config.yaml
model: "multi-label image tagger"
dataset: "gratings and oriented noise at many angles and scales"
train_examples: 395000
image_size: 24
crop_scale_min: 1
horizontal_flip: false
translate: 0.12
rotation_deg: 5
cutout: 0.25
arch: "nf_resnet"
norm: "none_scaled_ws"
hidden_act: "silu"
depths: [3, 6, 6]
kernel_size: 3
stem: "deep"
avg_pool_shortcut: false
widths: [96, 144, 208]
residual_scale: 0.1
num_labels: 26
mixing: "mixup"
init: "xavier_uniform"
residual_init: "none"
optimizer: "soap"
beta2: 0.99
learning_rate: 0.0032
beta1: 0.9
shampoo_beta: 0.99
eps: 1e-08
precondition_frequency: 25
max_precond_dim: 1536
merge_dims: false
one_sided: false
adamw_lr_other_params: 0.001
max_grad_norm: 5.0
max_steps: 17200
batch_size: 384
epochs: 16.7
lr_schedule: "cosine"
final_lr_fraction: 0
warmup_steps: 1720
weight_decay: 0.0
adamw_weight_decay_other_params: 0
Rows from block 5 of a small multi-label image tagger, named by matrix and row number. Rows with one number belong to one channel. Each number is 500 + 40 x the weight over its row's rms, rounded and kept within 0 to 999. All counts start at 0. Numbers have three digits each.
Before each channel's rows are labels from the 100 images, of 14848, where the channel reaches its highest value: "top examples" is what is common among them. Only what is clearly more common there than usual is listed. The data: gratings and oriented noise at many angles and scales.
# convs0: first 3x3 conv (model.blocks.5.convs.0.weight, 144x144x3x3, standardized in use, each kernel summed), inputs 0-71
# convs1: second 3x3 conv (model.blocks.5.convs.1.weight, 144x144x3x3, standardized in use, transposed, each kernel summed), outputs 0-71

top examples: very coarse; dashes
convs0.29:425456500446443572512519426523452493489511516522492465440502459484488463490423635454535534512501428518500509525463511509473541535542496513509491453494493545505427537578440440520520580567450525452519469490518458594447
convs1.29:461495466565468539512474482536488449397585487489451522480446550468517473475521543434436490510458526450522514481487478477482478503494492484414487477554463420520525456453529510449499443516465421599495501496523489506439

top examples: stripes at 0 degrees; fine; square grating
convs0.17:544282464493504532491513468497470487444538534533486501541542519504537561501496536499445490455506484539547495516559515537463458549479511492493505557489467463478469526465461491561487491454524453543510524484543448504490
convs1.17:462714552546455442529526511519461456464477435441487458488472522492437460515517515489499523532550542498488473542474513511465518459488430483539528485523485500481484489533552538475469499510459512473534465505467518496505

top examples: stripes at 60 degrees; square grating; fine
convs0.62:502581417511565470503501479491495450551480519530492460446563541443512503464551475591500431503480492487476459501493566473538558428490524559481459454557454530493466526519500496467523533466444515531515478507517556496475
convs1.62:484514546513519533649549511565526495470557510462474553537489516582473535473437365508497437519501529462520473544574440462468462525517534543469537508541475478488526449471534516489418425500473514510503466524522448523496

top examples: stripes at 45 degrees; coarse
convs0.40:546467511443524484570563535538512463538433500517460474464499453448532446464453551471473536526527519449487544496489502478559506496546529500498467572514537538534483542483553434515490512466493559582562529540482474519414
convs1.40:490469446442470522464505418529541504491505450480494504471466509523558581569537535560544455475478496514521521540495553458401453449619512539532495527408550564513490492566477551483504470563484499524524499505475557469470

top examples: stripes at 105 degrees
convs0.112:510500478490544471507517468546505460453555478449465528506539474484542476520409481512556553550515530493470542473454505492491460529531513547471438444529537501529517456573567483499558460577480525484484529514501476484498
convs1.112:507443496380507470485493460494486483407416489460495480435491492487486475477468452483501535517436461492504435525529524419494483482477441441512482449486444494505460496547452409485409484536462445429498460511446517521498

top examples: coarse; stripes at 45 degrees; stripes at 30 degrees
convs0.35:508505571504472483511513513456550440447484535532534521519431465436544519571547493507500514553456555494461526490508512457500485457459472584516526521471485441456535472544536509522547441530472545519438483448503471561531
convs1.35:481442520521437514435497495506542531541554437501437490454530551504497461521515525489490548451460419512481455487465510517395489521571447421468490505542501507426504461500467446488480476607484450471524514444474491478529

top examples: dashes; square grating; very fine
convs0.81:486532524446504537491490513515496486480477536512515543515511487616534465517469509469504505505497483502378511511484503495527526486494493491474353504495523529545380511632535437528507443507506513513454574485528495510457
convs1.81:488496499531520510441426549501555515545535480492497509489480539422478560620536527493536493512498490525433459440529525531498476517523523529501508508494503446454590563449459526479513535495566557493528473526509468432454

top examples: very coarse; square grating; stripes at 75 degrees
convs0.8:477466467451521477517535518510487539536412474553523465510531491510500528508429547462499507507502494507455492473510553426496451502535592506499481514501466490495518481471491516495543562468408539520527530497476443436494
convs1.8:522474460508517550444488458483478465439527478490484502498422507460576504458511502478505518546494512529491490444465507564509513481510553482487582500516609559470448518521411464524512537537449451504494521544496491578504

top examples: dashes; sawtooth grating; stripes at 90 degrees
convs0.48:558507489509528513529504449596533437455440544559461513517501548505492567541467459517520481478559565522485511392470488530493558512475549500452517450524511533535474521492495495483541488464470513464469433493490561559451
convs1.48:523561519489522589463552529518554501474458583480464494465458423464478519472424509490507534533478503455481483500515542563554461444470540549509550491577488513478503471494515515542446547531502506453552540522529543475519

top examples: stripes at 165 degrees; square grating; fine
convs0.3:547525574488555502477514493571431506542522486489455478389429570428465491535469478480465494462472498594514564461441506466526491511493508504464518498497554529467459482515507495570494492484477491487529480494526497534610
convs1.3:539434483556467452492465523543520561483463500438531511502620447515520498508437495550505512519527491414497469503485442484461574482512509489541560503487502417499504553470511454543521486510514479536447503481518451491472

top examples: very coarse; sine grating; stripes at 135 degrees
convs0.71:504517448477442535520473567552531519530482527452508548457496502440473516539494543558573491423514524515440553492513430501531546540467459463462459452507547520463490487460522485564517520452577576448526484515526461478571
convs1.71:422454514473483408485490451520469395470575419515470429457481505539525451496520450452390482519487475482475444531526527502479476444479504526458508520437481490507447506462488462427504550490468446516530469420491449502509

top examples: stripes at 15 degrees; fine; square grating
convs0.128:448549447497511484457498462568522527490469522504473606444524530482517510511513538539498520468475505472425455508464490481458494511432516531528511523548447473520473535451489482444513484533527486570494434536451544450467
convs1.128:480539480450511585534527502450364523508486533478525424492507443541441423481510523498501496542451503517516481488488509507476496516523525432517437526526495503434543533519551489538439468411489485464481484473508460500482

top examples: noisy; square grating; scale: coarse; stripes at 165 degrees
convs0.72:395553469489524424465526544510474459509482489519472492510576472553483567565461515489571505503477496582529517515527522492479479471521539511492480505467476473487496509451496502482536477571530491630529518418521562499455
convs1.72:541520529544531505509502509492494471491436476508507615451569486522483493496552604444535466543508547487459410545498555521515482535443515549533465450520505529537485528555539511450479520450468561527461528605483523494549

top examples: coarse; stripes at 60 degrees; stripes at 45 degrees
convs0.143:512504445444529432493520521486529499540504517550440542465462537505547475464451589442392574515480514494468587530445482460564567526462555502517422570507488515541436544490555472543563523426543461533502474565525520463437
convs1.143:496496486543447499454542484589509445506533512401491548461413510480407505482483446484500423483480513471516510506547587510430484443555507499528572519482568484443560521536513490511550442566447490562462520522442508475450

top examples: coloured; very fine
convs0.13:488486478659530517491483442502506442478444489444512487502516474442513544508354451433573483503474454512502529481480534481458500546494517502523516530527502508488492537462487530495576497507541511504484510437483497514474
convs1.13:529541525424551457488499545495537506523533538504483547598521580545508495514572506482519515505535608531505591508583501521507540489498514530403470520521451472519543586594474490551461517499541519498552511529456500518464

top examples: stripes at 165 degrees; sine grating; stripes at 150 degrees
convs0.79:560516424512478518551519538541467495489505518466532535541450514463521509458511448496549533432513443558443610485541427442528491522529538521443420455521519457522492512485477480468505530509484509473588473574499451491530
convs1.79:471469504560657500488529482494518494572482473523464535470517515511412514456532501483447389482498512516518467491459584532505474500486545498470501539446486446486533480524467514520484501399474440527360508423497466546492

top examples: stripes at 15 degrees; fine; square grating
convs0.66:503432467509532540529514439478507500506508537491430525577559487508527556514485590479504459513539481468511461498510521536468514471490585481494448645536420442464444500460503414481558521463489498596492510476472463547526
convs1.66:440572488467496501550565529500438490506481480459519454510468486486440508492502537462484536532470579529508468512485554527457554518531465476559497467536481527452599533593520496518486440466514556442468496490406500491469

top examples: very coarse; stripes at 45 degrees; stripes at 60 degrees
convs0.21:458546456524511475502473541572465516494480442515514457490508502450466487508413509495430545538459503469459553528470534480538498535565541506440482497534386481470512515469495428487531463488514551513489549549551548485488
convs1.21:470496430493439389487537499547488493529546460429441486500434454524496495484502504467466522483550427471522438519523572501462518501551451482523438490450534487478512566490450504535508400538477474562552559526487478383423

top examples: stripes at 135 degrees; fine; square grating
convs0.32:521455449537546503488534492451549488492516505526528496563531471464462495518512537489557538458496474443510383451361508504496525458499532548513453495484516500538524530501465493513541567525527519514584570518608464441432
convs1.32:476497436469463535549478514524502482555486495472526528452445564591533517488466528508472508590556499377463477518498548539548466456509518529473516564423494538500505464501531522516506427496469509582476481490481553517445

top examples: sawtooth grating; very coarse; stripes at 150 degrees
convs0.56:557469476495540558474496492512450449457522554412416600500534524447481532576430531562573481434460492456480507473537476537500586502548564442496530472531495446470563506486500526542488467516525528517553460513545535515486
convs1.56:472512516495476527464497494518490468570541485475400485499526419478493582461478444479487564480424471518505487526530510466477451534473513482464473561472415534507482523494501534543543542498516463501484476458456483433488

top examples: medium; stripes at 105 degrees
convs0.109:508449486472444537509508503493500483518525560446474497461561450541505542549438556492501518419505521501492530557462522511534494490497604538455523554501466481535489489467480406525528513375452474504554596488520568476515
convs1.109:518503440462548467440496460442517515472521497551575538470347457527562475460564543507511480459551476510506531501504507495509522593479517520506446448502512471480531511439543500473481541556517498453510466545534500536538

top examples: square grating; medium; stripes at 0 degrees
convs0.65:506473388491473523494529470537566517567503509464509511450591511502493534533470512468528454520558465556512539528474504472514477508566514496516490478505473582480479552490474476437491551464487499616463534539482496458502
convs1.65:497502573503486522537518543450491504439444501613491497510426423448543495525438514548476549490512574480465471438498501508512426560477500469445463555444555452606477425582481474501468513554511535414531551539515495577473

top examples: stripes at 105 degrees; coarse
convs0.42:498443557513493531509505515478495463496427537529442484469627515481549567572468481410496521543441474507510478537443569535518526488501515489497532421496493544477479511501498477500534567482534529602502481542523467546505
convs1.42:499457598499497491469478466481518503458529562485564517467439486525495467535530532483513467506501507486435524503484448512490519547488486528527521463445506515422489476490502596481510472516478531500515433543436493518498

top examples: stripes at 60 degrees; stripes at 45 degrees; dashes
convs0.33:493492551516513467508466493507470480472406540546524481557461494520517527542517397534592386500522519534519585487484463517533465458434511528492511475486500448440498458586527473501533491479473520482537474572419490567585
convs1.33:464497527497474489510509507519538457472529508433491585458563502508481463522534431505490467433497482503477486504511546521511504565571474500528471512556491531519542475489415553474524499519485509429487508411559535497460

top examples: filtered noise
convs0.141:464562527463487550484546485575567557470517538442536485495505508575511477453404518447607507459479504523473550502513441513477464490483428543411419438488537423491439501470514519557515507547507488536462426513485446511459
convs1.141:483447495474519530523425504506515519494433517442518441566483480455440473483535495482549481489494457495468520521453465517501533517536427433468518537518414520449468532493486475571495496478498469498507527471472555533583

top examples: very coarse; sine grating; stripes at 60 degrees
convs0.97:557568485413475506500514502504524531535522490495477491569492438500499476465489577485526578518467497501514507516456550545480446487571485483656488463467482469512517447473552472499527533458470521543506519599482473519456
convs1.97:440515490494475485505484466415450416464545505443493562471449535532484499471540532553447501438554480495485529521565428486493529483523449459401497503458490475535484571471500552491530492488509474492448456466397471422514

top examples: filtered noise; very fine; fine
convs0.4:469533506507535546526548503508523506448509527446520502469553483494567561444532515508509530490468544513480502510456463581511534489499546571471462488508486452498502480519567445527501517506494456473457469512556521472478
convs1.4:470481565444531514447548451570479518494468488568517464425462493485509452577490504462471492464499584566485498489501487422511523450476466512578489518522494533530433516503579563488492524479548510479510476548551530496542

top examples: stripes at 75 degrees; medium
convs0.87:511469463509476507530475483506461484557485520454515531530559501513509426516439544481494553496541480501486519518458433472519511531409501546495517445511492442552488546506498474492508481446426419490561515582444522479479
convs1.87:544470531488465479455491483550496491521516458469495404480547519501506552452549484487513494425486525457544485513531553422502526521467465483432479495520503468575490504572518537443498498456537536491489438437441478453475

top examples: stripes at 45 degrees; square grating
convs0.23:508468481505500494493518511508484493512526526428535556459561459446465537482433493527537485491525556456475559558525540475535483527545508516454483473516458509456476483505591505530604514533500523504497543498585521460506
convs1.23:539473462494590495497558471508467430503538497536422551404458459525521466503479513424396482458510399469501412492550510555493467460498477451494494441478482457489540499424473473482500528455502470493460496541506478556479

top examples: windowed patch; very fine; coloured
convs0.75:497525540525493472507507497510471452501499546489412467473445484542498474598506392523493506439463374472548518444493541434567469453536526463495504513462555551509494534474509462499514450511489499470520476476460445481519
convs1.75:509510512390472472554481528493492594475499473433531498441487506528515432485458496527554535484527423507559490535489526568560545518484483470479467544450468471514465505486524402483409481475480516535522493517521567494494

top examples: stripes at 150 degrees; dashes; stripes at 165 degrees
convs0.129:502456569470456559531503513521441606502480501460469504529558436478534501485461448529500527515439472492500412526504513477561505561521493556492492489515577476544439542496516513513458506509538538549504410552510546491480
convs1.129:504460505491502435444502457519523514502520510531474438474527436443619458510593407519538464527512573551497547499490457512466484471485455511530508530457458519496486499461485512534500535550449552449483504520503572487533

top examples: stripes at 60 degrees; fine; square grating
convs0.93:526484460535558507459465479507480480553431531488536491497511442446514476471515400514486464446563451507487499544468501496522467493483564583485499440502513466559466487562473487581481540458439502546454520493500518517497
convs1.93:446507523461460518565560555534532490449523559463515499502476538580574470503481384503477424524493475527520457498542466507440516560513487550507491510568522485428500507486608507437376405523507491506500500502485499467534

top examples: medium; coloured; square grating
convs0.36:515427412518496499514516519526546504495506522458495501467515483462521491513503516518510475477516512530544529510533516587539529529523539568443503498488500544528419538524472454578504501485423477520531484523517451515498
convs1.36:521489485455529520488438476457503463552435484513519474572512447478531496488491518580507501539561449515499558502489411463544422547513484560535442459581523527496506464516501488517527554520485529479544431485549468435497

top examples: medium; stripes at 15 degrees; stripes at 0 degrees
convs0.85:486489484462506535504539448548463492415517489527489534494562482482506537442427575522497606469499525507422529492469477517408522441524513542457474515566531478506497532480507458533488522469509492521531476534462509487536
convs1.85:517527475554516475513428522506435508572493500461581498503527429476512442489532506505551463502528482508547508540504448502526479535487536488496506476526488547537490515489572450504490533475530521474519403610541463433502

top examples: stripes at 150 degrees; medium; square grating
convs0.55:538456533461490564527497504471461515510543546571513444453463520538520462499542428491524502559532522525494442523485538532586480464498546465591457486497481506509488487521436516546526505534477506454506467558522459599486
convs1.55:484489488468499473489471498565570537486509458441453468493564486487448466477517509490443445472497476527549464475451436475524527525476477521481495466535472486503525472514506443403472439483449476584496529497433462449474

top examples: filtered noise; stripes at 135 degrees
convs0.96:586539520520449586479484525573516496481480473459531501521528532475529544539474538528478512581476463519502557515473514480491505580453539488535469430526429449455497525518539497485475454495510456479582450510464468467493
convs1.96:456436457485540515524453494434504465415450470438446463499459507488471514435590451500459423461554485510530490529527507474476509481458546476473508553478442476488512558474389499462506503422528484508500522455390423523525

top examples: stripes at 0 degrees; sine grating; coarse
convs0.59:530628442515497531481538579491571466503522517518502550511465447481460553491484454455472493484496514485510518503433492472563535549546586501517494466463490576511508553496557514520537484520425582462490551506488465461516
convs1.59:512480585505472576516505501526503498484435511498523509488527573483559513533536512497456561496508574482473525453570461484445536506519485545490528529438483434558453481451522577444551528525525486498529456497512485571505

top examples: medium; square grating
convs0.74:525481464509509483519508437515525478568470503529513532558559480484444489457466551478449519494535497504485561525503550506507483477494499495486484465479468504444505510486530396479577565431390521545529582548456398478455
convs1.74:451540438477523462450507501519489568484487451484405404458460512522472566469564510464478542543473483462543509473562555463510532483525487513536561484484491436492496524467501501416486506537525598502485460461490561534480

top examples: stripes at 15 degrees; sawtooth grating
convs0.60:453477487475503468549526471535483479454521574559453541556510500450532547510562549520446511535552429469449537525492425422499488537477583508543533518530434468555416472502454469479541493486512497470505512516484489502442
convs1.60:495494458457536568497438496544472521545537492464430462552503501501458462460468448415464525444491550501506548487547492500522543376512475481480508501498470476447557534497504508484515482469439523446513540493443461569551

top examples: coloured; stripes at 120 degrees; sine grating; scale: coarse
convs0.57:548433559526506537434523508537537472465508514521462480451530466432492506529469480556521443570563484442489518470547541489515595493520580490476500454472469473483520547519546511536562518532497489498551552499508545536457
convs1.57:505510545489559499554491502519513460466445505522524550501424489437462535452511538457485487400481533511472486477593450502438520555473559489519496491447516477534535511520505474397516507446460516571459506508451428460454

top examples: stripes at 15 degrees; fine; square grating
convs0.50:559489538483540499476466528469486533525566504583495425505506475455515532460472548529523503501525481482467541515553560535543508466484553589483492427521469512521488459473566493628544502555441491530496503551483509497458
convs1.50:494468455450480534579495528463507549513479528476498473493528455504457465506506496452516480469449474521513494522467506463442515467552485435518448534457525437403561512518482494490436467404535471457480487421421493518432

top examples: noisy; windowed patch; kind: filtered noise; stripes at 90 degrees
convs0.10:543530466481563522513501515487487464533480574424495495529420604513458554492519437539545527431448496534518466456485487528563532486559559472458497477477569499494479556530526484539464510413523540435542517527453533504487
convs1.10:545504472490452519441512515460533468633500487569445418462539545484428446525479475553527479513521456524461511551485540485411479457530500588516467499466464456478456469459463446461449474399586460411507493464507509509458

top examples: stripes at 120 degrees
convs0.53:620525451509558584530536518511465506456453532493524579513487476500520573564504447486448471460460469481471436477569459558513444503494625525497499553584458502442557490501478527542556489462503526546464494493516526433472
convs1.53:445510569470490484436511471465539543507524446572450458490462563524503448507465527542472465521489572376471502511541571480450510551426506502533519521423519460476480519484504512456496532499502499491465541487519480580500

top examples: square grating; very fine; stripes at 60 degrees
convs0.135:535482512493573483477490512454538499427480474500480521550540470482460567406467552549548493528425473515561453481561451504482521474483496486533547516483476473526527533524584529520500514488538497468511472523488518461463
convs1.135:563499425558518491495463503425450532418490432401548554518491479449540473539556450510508475486540484473489559462460533473578460515467474395482543534489519505494505452495485539533452523491458500497497506481497529499530

top examples: stripes at 135 degrees; fine; square grating
convs0.102:506541504481490569566540465471536459455457495540632522467564538481478500472481474465563541440515508455486476528509491529576502481505548487475435490565554522509462474493512471521475561521508541522597507520553511523449
convs1.102:493473503548454516480534514528503510478464519466387482486461598537512522540471538455444515537481506399457400503490501531433493438511454521514481515444450508490503490504447531514530489543474484532469501541445538476475

top examples: stripes at 135 degrees; coarse; sine grating
convs0.30:445445526467520529513510470525466511486509480521396482456496477492508513594426480510511461582489481539521536556486509509458466511583585568555436432467500473417535539504514463458526524521546531578493556544478506524535
convs1.30:444534500496379518440450540494479527441532450530492459547555498476531468564499500493482473528454495513492497560461563518484494471426427512474547494481484457535520480501486492517507486526494504441542509466531500580484

top examples: stripes at 90 degrees; very coarse; coarse
convs0.118:508479554494522493569481547520495393526455489472510483496472454450537501489451534546544477468498492513545477425484544494536425499457496505490494416459476518445443546545519491476525520512433543605587494534477517472464
convs1.118:496500533552452506516466425465496540487463550527535519516565528544559484532510533440498545538421461540432500477383524547531463515486530520535544529513537535473469463551530514531544553409476529517515453546499473506598

top examples: medium; square grating; stripes at 165 degrees
convs0.80:565490535568563492515564451577496491502531504521471533487553512447502485460496490451460477521504531482556497533434564545501517464499553509445524443507493465473496564529512452519498443490516483527545607520556444514541
convs1.80:540490482528562439507454518497522472535491518517530498538575491475549484465508511550527492552538503532515451483484477475517475544480412526501475415552483512464461542462522497470542554563479484464454494465532435426505

top examples: stripes at 30 degrees; very fine; square grating
convs0.76:523549544473552504439493466462526471500427474487458426541538463445543506479548541562570502519516502519490497477465469555589487414410483553539492449473502459471499511522522412453479497481480477530470553494389517519475
convs1.76:511497487524497405423464486496532508533455471553440543528503501567483522525503505477476477471478524499516554516498546459505459492508535511439512520513459496542490431436482518419511516533535501519482537511408514505427

top examples: stripes at 150 degrees; fine; square grating
convs0.132:446507459493590564533584492501562442510516486462599508461562392442455528509507594465520529484538514457484506502469497522539522515505489493520445488491517475466481524512523515502572557474494515515473485535564440483522
convs1.132:524533559490436512542501506521523491438551535523467432527526416490519469518502524513461541536475503540510475468498535519398573562519439480524505544504571446551525489565582520518445371509443514542505531450495512440480

top examples: medium; square grating; dashes
convs0.111:548487466432426510535531501523520520575434527508566478558566519482465522443420536495514493504528465511447538483487481487468445490528518502459454464466520542561539485441491444483481582444488557513547448555540513413519
convs1.111:484520535539503561485604530517435515436431457515423509529465437555556524558501455501489497465555510500591540544488542499492504563536496522512533482469479448561463445521490551462540519400442501482483527528496476572461

top examples: coarse; sawtooth grating; stripes at 150 degrees
convs0.64:451519491544490532427512493576523457457500514479517492548557473502501551563437503457538499484525517509531513529555475515513535557519422534471423496532464430527509518510546545502555472491589487490478520517561472470504
convs1.64:549521438521469546476539504520474600558481487556484522476474437469551510496472474517485504496517482461504534524512525510529428486494451482503521473521453484515520462477469414540489540597456437456513538480472440626464

top examples: stripes at 30 degrees; medium; stripes at 45 degrees
convs0.94:534482473526560480554642572596425459467581524457457495444433523483443557485473456548490445483490455444440469510504536490546484490595561512521500558530523459500480490500527521517480520468465448583542554526541565473467
convs1.94:468443493473506482497496491475555568500494507553501506507515500494522567537531518500564497488416496488498496497383521432485414487515457453467489513468527540489554491499390502526522532536494490453515552478485534466488

top examples: sine grating; fine; stripes at 30 degrees
convs0.133:511463507461488496463463474572487480439473522504541495544471558516481457489385522510511477498515478518566519444500524450505499434525595484511505482514475445523482569523507596468480484451558496480546500534554553484450
convs1.133:521425443555528479510501496441407459495445509508435511505473487463516508425515460467508476427519516491464525463527487475453527528502557510491467497496527493478472501546465506483607513438484460491427450535478483515495

top examples: coloured; scale: coarse; stripes at 45 degrees; stripes at 60 degrees
convs0.104:426454493456542502540496481520553401423573462482437514430441436494543455520505540413487567525518437476509583504519500579498465508459508529465455515530534506522428504572536438567439453481473459541507538475490514490516
convs1.104:491491520509494457486576453521483501484508491468490561456478525479486520496518507557419454455486522467521419472552509491385537500568478510566556489505415423534470547459507505531578532556529473498483467504560550562461

top examples: sawtooth grating; very coarse; stripes at 0 degrees
convs0.124:493505462485532560478508468485504458468563489425485425510491538492517541471504550512526456450534547407475531559488490506447507495573551448456481436551493395523494543532437513508556556526541483555478566519523495491494
convs1.124:474532509398474500454503510493559484506502478479513477442479557552521569500402514499545526517447473486489469533434451467495501458519436526541502508456480538446476499470519473436426474566494534460501485536503523515515

top examples: stripes at 105 degrees; coarse; stripes at 90 degrees
convs0.137:542495489515538434514500495527468417556449519531475509521528527441445522429432523494503480490566468458468512499502508479538549512460531510549428455514452523518452559534561470482517470514538560594504527555484511508541
convs1.137:529475562544485462510517439534583548478531537494522548473495488532555482522517507410513535501472444502453528483423445566477518527541545548515554494526523552439533469480452576503565521524425553544524397529513449540542

top examples: medium; stripes at 0 degrees; stripes at 165 degrees
convs0.98:469634466555565504512515508505446482514492537448471470481484473482436503490496525467461539511437431459582514490448550547548507452451521536495458490500454545507553541548590472535578540490500528399512531535496488471518
convs1.98:496517524553561561431452493487498504563475450588501487542509578478558500521499508537460499525578578523506541518533492428510450523450511538517538497547432490516406513474544472505519549559489536552510449527539480551478

top examples: coloured; stripes at 135 degrees; medium; angle: stripes at 120 degrees
convs0.73:575513520485566478465560480457497454491477553536493488486513489476513510451476412441515534449506400510490513553540518461576542507468567427541522502525454518451441501527535505513531503485523453410519480481504479555427
convs1.73:498489423499430514457480563484513535571527475503458577489531533470502501551470479473506490601535529484509482509462538467532464522462525557440493525478464476535548451467523419560494534520537493542534442481563483487499